From a checkpoint of a small contrastive image-text model.
Model: 5.91M parameters, 64-pixel images, encoder norm batchnorm, text encoder layers 8, text encoder norm rmsnorm, text encoder activation swiglu.
Data: trained on drawn human figures in many poses, 195000 training examples.
Rows from block 4 of the text encoder, named by matrix and row number. Rows with one number belong to one neuron. Each number is 500 + 50 x the weight over its row's rms, rounded and kept within 0 to 999. All counts start at 0. Numbers have three digits each. After the name is the row's rms in percent of the matrix's.
# gate: MLP gate (text_encoder.blocks.4.mlp.gate.weight, 768x192), inputs 0-95
# fc1: MLP up (text_encoder.blocks.4.mlp.fc1.weight, 768x192), inputs 0-95
# fc2: MLP down (text_encoder.blocks.4.mlp.fc2.weight, 192x768, transposed), outputs 0-95
gate.454 058:490543445563517497498546502465443574541568582474433426482544574514594528565508535539457496530511563610553441449454456527466450501483466565514458502453636504524519441552564487480591536560448455555475431449481438409473495454512537464616480553475570466588579553631547592578532509522530635552
fc1.454 050:471530512621540525519561541506444511538546558457435443476523590502554478503486505592455526510515563589552480420438452542471440511460534615539421503390539472513483439553533534519497513563515465581472382419505412413412490477492512513567474499455553442531562610589538587581552498519478592515
fc2.454 095:562536497524479479523462548495540527415514587479455447506495561504512468407502465492500525524452532639517397498486555513465435490545447488487498522341651530501517458541564507514572513570535458544509477444477438451573576512515606484589460526480497547487602565577484519521567454499456656582
gate.455 034:570480435542512514500562487398476483477479499509538545407607475520446504533466597484491415522553464523493441498463516470488517538501441507487545551519465485518496481469529476449507498476452480395405604501505481535468517438532381389480543458553526431526486502517575616578489526490598533501
fc1.455 034:501455520506465471570537502494545398506475463472552467437453378490451498535417546464428472452476539489515485578472467444608451487513465408497527389496514550573469520527476486489529480485461447482435498579391556525559531468393392495533463399591542585592605498561478560514479475513512509478
fc2.455 025:527433505464382476502607551491541464484433490447450554499496518486619484534474507480459544534509553477525410566585477444542535554453409474500558551442563483498542481528567600505531611525503515499432524515462441491484445540504502544534521481534514491630427330538551530463462487456504540449
gate.456 118:572572549481518510418521517538478520497500409514366536512483503626482489522520436530503491497510470436515458592535559509491557565534439552602478440481510571487500506545530636555395551505517516523465526492588496455477578490577574530378499514481530594464417601607506528526475458444381556429
fc1.456 105:451461424483475424522502566551535481452524540494582569560505513413482479489486571490466501526526530486515553452503458511542387492512532501399572524523504469478430500426434444400485480388510442491536483518369453501518453502426496514561582449552471442420555475460547580507554582515546431478
fc2.456 125:487452414547514437561496549545447482537539617514581450516528476466474444499497547420575500494471510511467550451500370493432447455445507424439516572484458432417502556426421474445544466424508476576582464553432482506559477504465504501598528453518484440459564502472533530515563592509466487533
gate.457 070:497381476549524561502496575443466425466465488472503526435455502468514442500520605512572531534493483484540517516544485449542597533524471478536480505508551573473422445385469579557465423469521466546464534412556464491554500452488543507449467447536617536627474532517599499465520509488486537547
fc1.457 058:539605526496535499525472489635535562527540496513485492554571552477543656482483444529494443448436426482511515434437529472467499470451545559467527547449501481531566526546525413552537529525475535472604524520548501528470512619488545492559544600483499503442477471440480505539364503419535543506
fc2.457 072:489518524508504511550533500545458539532525480560484501558588532600513563506432415520515494448483457439419521484452594526498454497491568514476538519387497514507487537493547495471536568534451443537567504534494509503474492531452451460531475556529491495508518471510442500536421443485567448437
gate.458 053:491500535482433484479464468528590425460522527587468493415499541543525553532574444507466477466471588399601532527556504590515549445520458575517504518428491548563511441482437573410460469453515435530429460571420545485447584403493512484490411506519436440446446561501416490466468522582418539435
fc1.458 050:514576457493404536549468553393404553438468507495493559506482495561433471472453482458520464538463513504403491445485583555369489561454477515455460496489459520454510485513473525472506511402562505615446552533580399547489496590550472465457424465413499393513409526544523538469510467521581466421
fc2.458 056:574521467528510456577501443509425554486495466394542550533531620574498444539522495462497470495454552512453512463519589489447470593487536508352504466460464538414448487450475495436488530489462482540561594437495438384567471600498527486513515440527520464525408494545569518482567409431578502449
gate.459 137:564422541474408470558551588495598537465536491496458540472664485458524423558478575453486408481535499432567510587544569568383574461415493455452520474530448487538474422447499528515487491498473537443437599498471484539525500500535468518434544454507486485420492457514459572512422604490416619379
fc1.459 150:484533472480570540426530494533452429455565517458483524440465451485446580427529441536538544574497464638423531459477443379520492498544580557409562601474507576504564637498468496462557543436481524553550529512558540503455557474480508508504537579466538493470471478464511512381569436511584426531
fc2.459 227:496506438449563501494506362557500489505524493446479585465441548537475527472533427502550556560541513553466488392424477439541494620551492551487576505529505509503533578512503496526506496471453503578535507512540527436580567491462487479520455508432446495487425563494545455486520413468561481558
gate.460 044:591612440538542479544556475465495521416515435457495496535488465490582433506429420512575510530475485434563487580486533495442463503507506497508436544476576504481451421440506444455484457384599493499474520495502538458452526540573490526473486591484571455575400507537463511487508467430439423524
fc1.460 058:547483507453538537492537419510425546515527468483493464521527515544499376515523473546465432530469559560350461426441522482421532504453544622511440471573511456514534524515438450434487423564457506470478498484445469424516417546452442476514516489462636526554506527560573420429563404406504523495
fc2.460 058:528543491480582481560557484461596451421431482420517513510494480497554520470519458549520578567575569472534474467599517508555498548523486549546533529544523467526511486581523536522509491526527509422380479411505564493486552453576520422505479497429502550496480467486463495470427505522519468534
gate.461 137:469598513538558540465487516486518448548437523543479567553455475426527528491486534561475573502385504561486538496429488542499331493526522541400520470585509517526561464492467421472522576556541517546472459459527443491426492539538490493550430535476433484417504432489417464495415509514533449541
fc1.461 136:454569538511516529451478494510553489634489505534516590502491505404523552529515519520443567464383492571527471513414515525503350470473489538447542440545533546527564453494469460491474582616543547572439457447552457511433511522498440475514429579449367471392521415535436475543442539504506474516
fc2.461 166:563549464555630546430467509458487426544467440561499489521467475447432499492491556564559582527420490601501553492446499452543455498527486499393506512583504544523539462439496540534541580557486479492522475493561471465434478610498441530452537504496523494469515457403471498516453459522567499549
gate.462 034:505561554472469530477448469484462601432565373514453469537475501515458641524591501461411512562449486511536600537429508601542506347450480555501540551490592494450432469583455403445598563485526479466429435463552484495553540482523525543528467472545458406429473538530483495549509561462501494578
fc1.462 035:432534404536545436430437483489542526473538595632505514554532544489477483487532473440622466467513516559550467572427512509534446476512422472538498459540534486610332512430430491496543523420568546564516465471537489514531522505455497523463579535570452483458505501539448405426463442472454493460
fc2.462 027:509507494484462545494555456448474430472519463389425486434564495440531592494489518506496471549478492390478446581462478419494500454476429548444419523425415537477575453544577499513478540555475546503450502451484547519505491446495508519472483564471534524542421450419526496570502468462453531556
gate.463 056:429517510471488539512525411491435512539516470465451513525462474557490409533445443476503593526492518436566513485537463471506451549506549445505517491565406477550525460466457491495593481523383439474464574433436505369458452460389436503544524510458448565557462474520515583572465528504523452501
fc1.463 040:497460540511469480492439450502491465500446435526457482478453501582508406453484430468475616546492528398570492475512541564433545501508521455533453465487518517550538343543441492491516420493484499434473568454509540377459470422402516506645579403481487615509490520504477451521475519500559538458
fc2.463 042:508457518478541460447440472506458536571484438581490499422484503564516496555530512518538495465537478344443580460450472606482491499551540612539550511473480477467517410563408509539442465485460641449442442519451491441559489550417520455650509398502544517500489543509614481514410579443481448459
gate.464 053:519449444640413456531457509457556528510545453439416505445540553581498495518509574422535472566458513474529455561471469473488505539465513532470441521471502524524541550495497614409489469479478528500428476457534503520519466571434449492470442425518615542375470437535456603491425536429597531477
fc1.464 051:536578424531471402448588464513505524558603510498395494449504463520447461504481540416474395537479506492559463555448489446522531535508478549465456443535474419540582556596507486482562455480515553463496469513573463573534444448530469536458402448541547522529528428430515574542410536511481436544
fc2.464 037:394479475499473537487511454509501490518494456493464559417494568566592458553496486451508449454627536489461425504450427377504495610417538509406604523477538543482554563430469520499558544536498424461497467486573462519566458602472405510476459465540532493477538445635452524451478482487569472482
gate.465 046:450446507566502463526463446555598467602564443553486608536515564430521491474446442577605495496541572522489575538454517494473493518494489509460533440532494425449587519507510537612551568529504502473546523575472446444488436507555577432570495473465472580468492471416481574558462602498506518436
fc1.465 046:535409542533545513557406465508516466465450536432462502474486456427380416496508489475493495426545520551493570549361533484458465476439481421508478488550556506482492481457465434505525451451461469449421471566431563541501449436572495471484520445502511498397608563461506550491530548560549531432
fc2.465 043:499426536486568523542447556472482501473476483485463437405514444491475487525449556496545441487458435524409516464388473523405557480503480527485398558553484551559518498475447406505505448458437482470506544482560541464486639345499425473503478489478454484364541611470528545517484515485486538499
gate.466 042:461525456513524576526581433551514592467450568533480435422417575499492515501504553482406543508539505565506541538489524389504495499476408555561452528531429520488495479545624422554465548493476486550435521490596500527460504374508471489430468500490444470540495502561625515513491465449522523597
fc1.466 041:448396530395520522512544417513568468430450548458533490479512533489478465492504528470519531522573512578498532474475452425524466434467455480538473527466514523550515508460495474491578568422473425452509514432527511508449546462441535521447483429534442448497529477549452602510513438505477493529
fc2.466 045:443445466557435496502513483517518441508454464456601544463530567535565488540437520502515508569557572486461487502496448449546427599478486512505628481467566538463527509449478554462556528497547486441446436476515435543545413619526438432506430408536488473477590417594418558447491514471598510445
gate.467 035:566530453441476547459429423543533522537507430427532578504540461663469499523540457515483488477488549533475525489511510471578526486539535532490508492583518442416423444557523553523468424426517526561484472470455517497580492522506433543509509496464459409499434582495514492366523519483575520516
fc1.467 046:457536449489550553388511459522374611552532495491467509438477509500438455504489422609535519567576555487434491438543421476507490445479562661548443500450447469608501540502452468416566463497583490549541460408516539429479533500579490546528602554417511497578478513598485566488547417501522474453
fc2.467 030:449531526498434504520536640457429504511435497570423479454586502522586459511485456550582483534460497419443542504597553572489488457573520490492461573419516502504517523408469470572516474493558464494446479474453470590445598487510511543499537529536596526499568440506480534516417572490409507461
gate.468 116:467585464502539506480525568533454528434393472513506601544547530583449552508398436521496537555563526436520466490532509544562504545453594454562461473510576496549424485552489445452473453451496532510596469451529613498439544558575559491463545428508456470479546444464426513508489580585522521507
fc1.468 104:495542461465560499470482522581531524397414412557536564548488535526488551520379462528578530530543482449542494484431510469527510468485593446530482489507608502501443445558530454480459469438503510507582457504550553543453529561558507500446483473565508519536531399402402496558502558577463531478
fc2.468 154:501490551446514504434473448616470595483483469469483462478587596576479647439501436607479521550551566486474413480581487527543503510451490529604484497503531572584456523546456440502446440515496562446523481419477524517508498535556479474518490489495519519532530518505424461466564512478453631469
gate.469 033:543570551468477498581554494446486507504486516438494466508600526512464432597577526617449556541564530590478484507516518577477497484492496580544535511406482562512471484582516491397549528518536517559439507452470499424514541519503497558575489480470396395465436580537524460521488430445585490478
fc1.469 034:493520439530495609532457522466482476448489505517550473530499461397532416456478419413513496493427463525440489518573472488477387488520595501476527540497430524492509504575518467516480552567502496489540504531509489572484439568440431472489510552484491518458526594492485525441507489488470537489
fc2.469 026:533551492496493421446499542466470478470523532372516527522530554505426467463520474567435536485467524480486455435559499552475556504556468514418470466543537565531480428489462430497444484548552505481568503401530535451591552528514546547439573536506449382428544643535488408456610563434472576480
gate.470 043:493433458472442474531494552518415493504527503621480575518560501535493580586562506586495469493558490567503576486491530549475408513451627422516455465424453529429509560541555463510549482439503458556532481499489480428589559524412509598454534514435571465488402460480484500588452454497506501512
fc1.470 033:527523583540514529563478384464506418505433451449482572566603448510547539577468472513469520542539503561559478480310498565517481488451534521558514450449453527531425479556624578464523519427510427453480549390518527449560473418427487484516473447392544531506457577514551604581521482553504537478
fc2.470 048:447415433487471496555449496538365460497490425529481499498590484524477606533514512531521503509498518588486599449448598580490533528454552446622450472355378420453480547489481466503609491432515451561523488460517511421542557508400502556452558501463480498472344528534422515531537435521531549504
gate.471 035:457479558532447523453557548476482514514498519624478578529593490462601535513504452554548471445572510511550439460535583518493499498541505490412508525475525515466560549662555543538588522429512520608463492499519487470495460553525561571530604504468557542571535489455463543510471547403534494474
fc1.471 035:523411500556491508484518563541395490542497441450445405450572509531617585544476465516435430420548455504560544480413499518490594485532450489486499479528460543524520475545553478552576393429453540495439483482454531594591550489461490564455578504552552509485566559436473535470516504562530505576
fc2.471 026:460454504395508487589382576449478507413498518531531451475515420460525510526451486558449475478443501507523518509521563523500542418563495470417445521530376573573518446448461492479450549416442475489507493463497596555487536495484478567436553524573493485562536605529515469474515450482521521552
gate.472 161:483440486529522513486542498440501458464437461445467458455471504525516404488555545478561578563552529492538582538557451491562517576544429452505499450555472525464483441417401588518442429427532491513480440478490470440550522462537561518455488394553532602488480542512515588452549528519474537525
fc1.472 159:467415447528502557472547581414477429449431449476487474444429493511501392495545580466566525576503494477514568536569458494563543562538464441523445491524497537429450461386460635492426444447535469510459480508546468426554484435530546497444438411541581566597472554504552537473570552541460537524
fc2.472 203:521484488486543500457494492411521442459454510456495463483440473407493404522565602483530515566482563544586524501556417508512548491535414505518443505614489490508523443490440520514455422482535532494442489463523490477520566460547547545452526429469537532462474492508567506481562537503447540591
gate.473 032:493516453452518544514475553485438497498524459506535406513457508527555499495488518536492558531555444565528463480577444521496499561550576494535526479391599566551578511415555459463445490564465495527523443480442406432571507533480632525539490430415559460566467546590533451497552432449496554569
fc1.473 037:459585533422500582458554464476472530382573510536462423472470576471577534438493465525609487491518432509484515457515511552479437525460497588511424503478601521521466414461444479455472452534529450492568553506401439451540455415554455510528519516478524478498493524565535496478508432440438515450
fc2.473 027:509503560407552494452412501427557456468433540487469470476528521461493452470444432425579515434460527522487481397536470492476505437494504462527486547486570458563471469597553587474469569465452545629550523483396604511518611393473518581465555561496560561447553498490471491533565528564423508534
gate.474 042:501552539588454533466578587465446543511500572456463469503513564523547477443546567491516574538565474514532501452503527517462411507522414597562489499391554458543495460509605528427515500602442515496470436378505489459499559461441524498612509515413507473584559540626505540522499495494551626526
fc1.474 036:520550477527558432442507534467459579449496538523581462436598535494539530561415534505526544454599517615494472440432475632479463496549438597503522460438585490484532472562576499530467495613483430507528437451595462471552452464474523478498467482517537446514543509619468577547510474383549576455
fc2.474 048:530522489506494515545490601477511540446491550481478452500493507539468438368512451488468579549435512641481418498538525545508400489542534483499543468399674534537487448561527493502581520612505463524534457441480443435566615485463611487607494499488521503469588541590460513498567462488502591554
gate.475 033:477509463498506360471510449546458476371521461522518497504459539535457423576600460471427446502595536496506531494509433542533558494451457485452501463573451545531443479564487530520495457445495528612485523588445515534471460547569438445447479519545480439496504536501488555425509475583546434457
fc1.475 033:512582471533564518567496532484570481508505458522465535497572572454421499601454445527474507592502539549459515520442479556509483557407547552480525499506484565610442510576449444509462452537525549587477468497480539483541464508446531499448469536465523396544444499586429497507453462547524435416
fc2.475 025:547548541420447483502603548491538391527520450518449408565441461586505494467468425455512595489531494453366505513501551521451468443531522487513475487418504482503428425491506478518527513471571568495519572443437493491400500475531499417542442553411433453546537482503460512515486449582606461569
gate.476 265:539478528528513531585558481413558498467467497410555579473457474492593447428418565577427529553529474436485435569594484447530491575563546486436543394546530586564499539480556555508457426557421439529488571510418527440455485467399564458520472540458543568598463404431564593574471542540520489451
fc1.476 267:514552486478514455431533544557453552507505488546420460537533551508413555565563420420556470455485514530539539450438546578482540455448476559584450612447500416432501457528440482496504567461602604487514434442578505518534567552610474547467542460545463444428490559597437372424521424435446518520
fc2.476 252:435502535428505464379466561590508498503507483572492448567545551467396533597514426461594454470522552536575573428448477569501502433392527490578487505460497434424446447512413464487551502470598493494551431473492488497540530527525441579489523459581461505422528538599448531464510460465472514512
gate.477 090:451528521454543493558491383487506601580593472447462606496499529502541485490602423531530459563543457429492438443465561628507559462486597540444497504434453515604536458462431466546500460469514518536513495457558577520500532598470551489586504535466498529542460556493530501474533440490471460493
fc1.477 084:447511521496545423581494395460490611544573483414460575505500513468556511540562488520589436514493478419456471388459560611492542515451606576413485517465443487523528508492415511561401527487522541575521492524538537521542519621462544502560507506515536496498437547452516498538537443450503483519
fc2.477 070:492473492510464413499490518504533416513457550548396461479499446482520526519459548381519465522492529515558542558454482510572476472445470469505520442492454510580477421490566376521547522500409463524437469484440467517417474574463561561500526469531499427561488520495492563500377454583497522471
gate.478 030:387494513553490505463515469489515470474509427539466450468457499550428550499469532534460500505489480488486547448377562524495520456517494497473463514496586567549493366512473508556441616475580573493560502529551414473465546512459425460415441487504537534516483425467542572475535528549518415537
fc1.478 032:499506442442446546492541554401455512456507449578501386404494515555521502468541577515527424499501530544548500474614491528523517534510441482491450483429459495532456550557561375499464548550486563377551540512527488488544574507522482401508453476417582539531453456552499541489551490519490574489
fc2.478 024:550613575515513491560514455570585575561450527492567516569560505429508511540525424465518539554574540451518491491499455447565522544448496489542525433505525416446423497493512475563516492417486472440504522458456512427486536509480625527507592502564482589578442406530485496556479417502488443489
gate.479 036:532514480523404413430500537397523453450496589516515572453397516473466548469440519587585440515416401468420485578518452511456498481550484527580583489501665541446498609471486460519444475525565536568538507542485492609517571484446540480514471523491458420418557432490454499509548544499464495521
fc1.479 038:583517492436514505472513516489575487461444425491468495522482647515493557497449546554478450528489487430430481570510477456452526456498428525490474550509540522434512589532445566544448426563500676514436517493473588471514505562578556469485535492449581511424550593485528448476574450538456523560
fc2.479 034:526412464537508448434528542516452438484487535536511582590451521462463601503568602468492470519439468559455528499462517514492538447491511520560557449590475485413446577608539517453483522498521514584580525569484563516526518431525574537472493578519542477428440509478493614525590483419510510487
gate.480 045:495524502529492453518559567463487517471497553428520470501544590554485488612531516531520486615507590551524404475589544486449440578451518521467485489475517479510461528490445525483489439493464505511457560444460541459578481513596561508572551426488476423520385518617539442477502425456525479468
fc1.480 045:469489438523485538420491526459549399526540458706530469554418453425546518455475479438520571481526473416555505504503415475512477484518457477492539464483521517552535582469510544468523489522494420495410449587499403532495444423390467452487508547495413523486540515503492487490495583565446526543
fc2.480 036:515528520620475485505511479570480536525486447416548582563521557545481427531521467524428524446555575530550476493545500482506536622505581567513544373532572434422482539504500537550523506557545500511544539439508462415575401635542548487514550428504522461574443472558511486474557430469549495444
gate.481 096:549528504463548473492496459497503587478534595450516505483544480469559536446551475474468605489565572480498539465514408435519490485477586536509506485557545407522525513485513459508485407545486485502483433436493570549554498487488433562511606630544454462516533464578466539579540531405477466562
fc1.481 091:435473520519442469476497491496449427466503462596538476550442444499497504524445563511499416518456426614550430455531495529494494499522437396491541498512476555485525478571518490456549563487551505497575535576439377492481428552459539516503492418519541577510513471401530504399475522544516502538
fc2.481 140:366467508472386560420471516487466433489483462620474477457375514517503502535508516479530459472464475517500465497487529587518511494545401511554452520548447612474513496559470530434513543464533532487475473587534397491446464383501516393448407410466531517484524523495511498398482535560492539501
gate.482 042:506518426495453585514513559477508438559624507521523506526461382449516561541446414565497484465411491510539496582515422389510498464439602491550476505536393472554473615465470460536441452468540492527520578545509500448455445448567505520380523509474490508528508493496460511460485489576481425455
fc1.482 041:534524490539511532560463507469555545494557541558505433526398485483564465549441482496543515483342498537492563555523524543493472448447562583471452512465466538475434528586478538558541440563447503486603569488569576429541546486527524440462520560437437654499514619524480526515530516507545530508
fc2.482 073:446524433480565427513508554525521471481575539480490375560509509507454527584427450491493492488475561579545518406451389380583464496444401468499466494539485503478446502462552419462482501511415414497550493517469461469483496501504516570500482527590534491515641552603545591490563489549513495545
gate.483 041:492582380508503448642533502398557539516362489472515514479537492425580501559516528461492520508465502522494568500543530482465493468592535585488557544503429400520483563501487405509475569534611589478489508428501609435530480546441416495542549503454528490426497528424505435502528524467603523518
fc1.483 037:559397542544447492458479414524478451476545579498454558478505456598480475466532521586483460461554459438505356517456483545588540523443503497486449503464542577553560534512528553525601437572393418458515504495543501475515492550589548498543485500456429549537494521582495514489439540517448502536
fc2.483 038:572421551487457491516392519561438469514586527582529478411492510575475455393514532586427435507517434500473446563475469524557498511430477504481490473480555579515494445407515504514530487429450473430523471509528458566483457544501517455491443469502466545517495524576599527423489462492445507441
gate.484 047:553539463443483608482578551518470462549563565553503584510509440492410395482527426504519515653480426483467466585545507514517508507520538539506461481460436547533565615442513582453489427497528481491437538489505499446484502383553530466474566572451505552486467438532489544474491503529542436537
fc1.484 065:487434509462508579391579418496492586590536512497554525423447517496478429448475481553512436552599517509547559443557418461560516469517493512472531499450450485580524498477435506413577468457498465368471487409481493497472453453492421523579521524498478522543508454540570617521458557465594431435
fc2.484 051:557454514479549520473552449475482547526506463504603527445528477470392424427507457582512450496597451513508536480588439521518490441531499536436487476482425471499527563446467568447529496434623565475539512510550584488530478477544479475455574493454504519473436464385466539436526529485550466464
gate.485 040:507527545512522511474515550489542480597588538589515493458570580557595520558453478566587565515475499494501593506554501554492555478471513503504499454460563429492513502539481469568564550450510543515540512455458472413462517405589539485576504565541476558464465517481494546587428630474490505419
fc1.485 046:488508549490445486438570496516455457568645530487483468579528523510539532532457458498562485527545477504548431479542541536553491488492547554416412506487483550496628496539550533548532573598501466583551494506520460525545554530466487591473616528505455533545416357479444451551445489443452466522
fc2.485 040:536541468493417477506538485579549492523493479512528523587505563442533515470549443497441531488460521480550464538566455482560437498453484509498569512477529422453519524494580571469485514497564500519501505509448424486510440661497520503507507505530515566651476375506457458459466421535500460524
gate.486 046:520402456396498545483442568455515503515470530475444466491526508499498608524496455472495486480555440501474417531369559538598566506497523524550460606451468613601595438578561546501413521545454519539387421416515627536445552419477475573439528472502539489519429528508433527442485415441450586511
fc1.486 048:566498558438481567437449475532481504448505490516450501456619490553466521462486560537612503473436500548445518524480573583440588415521382509530456504553513517503498509492486532534519557525438548429437535514536535637488569483619472486523489507488511567476523506481520498505484503512456528589
fc2.486 034:557567561542489480471459549504493474503566480566472456554591405574472501481514481547519559456447529506499531519594528493506531531556496454464529483481495510411458572437473526520510539496513517359543539518543464544495573640590521461551457530516508518565542459515476504511485453542525509495
gate.487 037:497504534528488511475428510423470520524499552506480477525400521424499461417500550453560520460544491419524393537549453488495476438508382505467456516564516527502465481523456582532514482539605499499439524583383579512493533571562560464491506487532571465473463517470625431479513476545498578534
fc1.487 034:598527580619522554561407436440543571537589558517484469534455473466528454489439514495477498396448558501570482483480415488473441496488478563430467489573538402506546495581488497522475552566468524519560553537513586577433478542505515542537574483531450556587524539488546456569510505477476458517
fc2.487 029:407420520498459515509468441558488513561554550544446480428440520556471613567474411483567468488593466513361512461437526528455441495454552484533537557377436456443551453539508411475502538492510503520458494530475501452477432494516419461532503488495565546571458513412432534480503426507486497501
gate.488 064:390598412529446465510597509490486528522507519447537442569507571420506510579467473505490514471466504461547565521506540528495517473468628598485532588526427427404428562514466430483407514489605501521529506513478496476563531479472453516430605508530521382444541530521499450599476509395606461536
fc1.488 056:570468563492461515414480536570468495449494425518482566502516462549471601403493473576441473563537461456493463564509524456521489525543391466548552395452622557550545422497554537423522443542408487444464541485440459500451514491481543531514460515474452591551487433551491534489581576471471481516
fc2.488 071:553419562435464474466434508600460472508486561604465501358464445502444519462593540537502376554510440541468433554473473572483480467403479477501464529467549553465541445438442482548561504458421499449530470490535529581502563571532504458515446457498495498521480495532547531442424457554458466516
gate.489 078:451422480554445529461534487496487495417489498516474655524456487557482500443475571477491478432549420480513423468468540527586538594513564481445509562514508496543541504508503529490521562549489421526566576474526489516500505585502419517447564484461431460439385423573488399663511480491525473549
fc1.489 072:544571481476548435508481544548534490541491487503481389495544466476447487541547492486503471529461605586522538516521470486433461455486389447553502539526494544470551512513550541471461421507482589474390443606482518454459519462519523526484502581510602567560569498502439536351461513535516543433
fc2.489 094:477506519502515514419506458531527485586501494510503462418547547490494508478529532439539531497553501546537567461509503491492485492465465511461479430511516530477488475589560559523522512465425620522481522586529530460517395436522567557490512527493512540583512487366471542514476563594449572416
gate.490 049:376488451541527619487565572452531587527505562483478465501530586543568466494480488532551504529522488449530642461538494502485491478486530586490509551410490414420571502516553491457561522496543465507574531514469473383509451489486575516592442566552500520567448479464532560586555540471524474454
fc1.490 055:438453380492463519472525501449497514453464529407561449492482453554450365448581508462434495473491439489490570509491499458408510487446473546569558578471480460437433482501464420368464437454503406485450514527476528440577436469452513499566463473533492503530512532527539561498592570515558511502
fc2.490 035:539496467418598543511487581439485489450452417483457374509499420532468533547407538469478551414457436545460489458434485523532589449545480495459409460493468607597440519481471489456487510445454508463457452480592564449517615377468396566439463492446518452459592605535457523501533456500516551537
gate.491 143:557548511461350464538492420412571548441543560494527498502484455505472455559545416472497405469457613437564457509555483568417561479451523562555456480437484444523448542507478495454487462517473438540440528508496519505496571452522472476449433508416489538462453534633511476466551489466465512444
fc1.491 117:498380563591444520484483443455506452480479523456558482500441396401543413532509538489462532495561522606534455482540476476530615477495461471605515496554520407462518522514558576588520475545538517489426500484515523522557459475435531545435569459484574582531500512545591466518505502433483490567
fc2.491 158:508377562517434514458463540547473543478518577450517484428521471477516541468491523543496518489583446569483428494531422450502580512446487459655504538603569490525540534512530424578482347510532535495426490421502516619494455493453460568477551545467515537484549519546523498492517558453471548495
gate.492 059:457464522558469604450480409481457468524506398500491474431581600583479406479486579483493526476542578490523463419515523498474436577554514574431440523494516517526483459561592526491422544584455435534509443544488459498514553576480498563543483488494566470512517508532429578570475520436604556513
fc1.492 058:556541493521472493478545631461483518388407539558499509485473590429551563418514515524472548548528407508469531492504487615515501457514442612536511465434638509473496493494577474536589495547498538507490467438481463476491557441451537456532552485477406498509528569579506483424500507432507559442
fc2.492 062:646528512472523442501418562472531545518442531514544493513555566533466481415509438505477599590492518573523449485531559568499475474553439516545530492335655600505490448446553523486496523447541514516489485423507471468518580490478570441626541524539463536483543509519584488464523484485437633476
gate.493 052:453527516544477513457527547433501479413444511491451452496563602521539511510453628521506593526526563480488483529438575535432451539513499589570517455460627521480516501564586533537441529621470465511482429503541437539561513499383535505466448539538518410476535542565504504542448485467502578484
fc1.493 046:539553527480516564409510541460405598492515485591581485465555532495592397408576516533579471553596400560548499416597464561512548494562514612462446524420540546562514469493543489428559435549543468452517465440480508456494522433464539524591504477419569445453524542592538640468488494430543528397
fc2.493 051:607496479493469498532413499525526504512522526446480445480604537512443439438509480473513592561481492597457400484496560567491401473541549559543492480330624533473487449529592540520526524560477461528507470480496475430603556494477552490546552520508497550466547519518501520489587544550532640558
gate.494 037:532506501527422563420383494579430501461428507513562521500510498556544504536559601449451495540515532474458462444516504519519478570412484491438509510615339500491404482479416554434495549525537467495562562463500435605550432574514491492471517484482519503454526548551587577438580502426580495417
fc1.494 037:530497471394510466496569469534505456467457502570481555460466482494535509578443473574532450547570508519522498489508503517442551526476452567495489520419544446490478417599482458419553464581474583446495519397486600497546512508525501387509554491501587535502462456451465458506491490441531542534
fc2.494 028:531535512417513505584594506401590455429520513509546542433465424419518465515461443570494484494566491470544530539578488516500517474572519526544578526407532478550542444457504519517542502483534531442421484538435501504451603517469536501519568529458539513537507470556447485514415494434492459472
gate.495 039:474457564600467508459472508540488493469470514577454463559479488397542464523505526541443558526541462588501488490511532428548497477567425425467540510562482508511452524565556496574508499531548577445523500494441472423518503537430548508490592504493543573540544454416519466541477567470469513600
fc1.495 046:533403550569612476512456463555476578533515528392482465448500520465520568497497500510475582413599449570503477535478444434557483488522500475558492463598528457432601472539555493583547414548508559485466491379522503526541485534477492581552572544485558491511524465444521558535509553407482448502
fc2.495 034:457565454478465482487555478454548453451501477613463565606419566566511398512530474489492420546385564454507582528491579537519447498515557552468471520399432490476489483448486561343538590514478484499531499539500441427425553469540576453484431382521491496504440473450479474415528490552503493498
gate.496 043:433517459433523555426554651492496520516678527459534400498448527448508485482552409615523435544440485537580489516647459485535498473495543549539454529437542442506465587535514510426499455528489543465553554510488528417507490421514542558498557545510482610561552518607510563504582547526559461526
fc1.496 041:503621446483515512487530509453497483531588487500424457525464552514495536559475475578476478443506573525466538610437511387566450502471519505509532444495505584482442524545509481522438483540372470498515545586508499443455478460528655492495489538516521563503548538481488612521568458512516518540
fc2.496 048:542490414437561472545443580528478460494569563512472365544463440517460488540432495502477576484386508543527469465472445434603440522485444493472446558540487512455515506457563463454491519473439402526528452552464470479474490563459529537506489541556545526535580538604514602483582440531484451580
gate.497 076:405439540490530465566506536558490421531449535422466581552559581568581542524554554544461533477579503496537500536487578594627473549525532471529572396559530512455528461545541489583536497507492591523534485540517591480488538462553606436507521480525388514439539501448432516552413554562590481493
fc1.497 078:555567451396475472555528503450582541502520479551553497455424449380547475450408471433636435525493430398562523498493487502388453492572446465504486573378518464528511492390470450441504493444607405433481547503516498533524616539470470523471448539479565489483458430488471501549505529500493486519
fc2.497 122:523456544484438521438530509513439604503572496528501425486484549469499483464501597444520474475418472526491508518463508470453497465534475370453471469497516565471502499413496429476451459494509461548583543518469374523512492549410434556472466540524512477546510538512548486534606553453458566481
gate.498 035:490538492463542441489489433565465491623566498512499542531537522562493499505585539539497557511544426410477466490485429386557501498522571482518537510662474513467545542451547432553418474450530506442519540606530616602512550548535492614509543489520497491517509478505543499492473511499474458516
fc1.498 032:538549438455577568513511495522596630516522547500556541527569487585505453468562460504397510504485607534493548451505532390449465491526500536477458488499500460450621517441466536404563485573445404496503483422509498525450543485490509453551478548422513457528474522672552471531571455460518454573
fc2.498 026:502509463496557568506497431410489549538528525505557509564569532446575451505557497520389561455562411526535569506501524500542474514507573557518431514540589465548455494484539424502408376471511490565448502495448555477449473526410502616378584545506465526548520426493462545535498555507581400516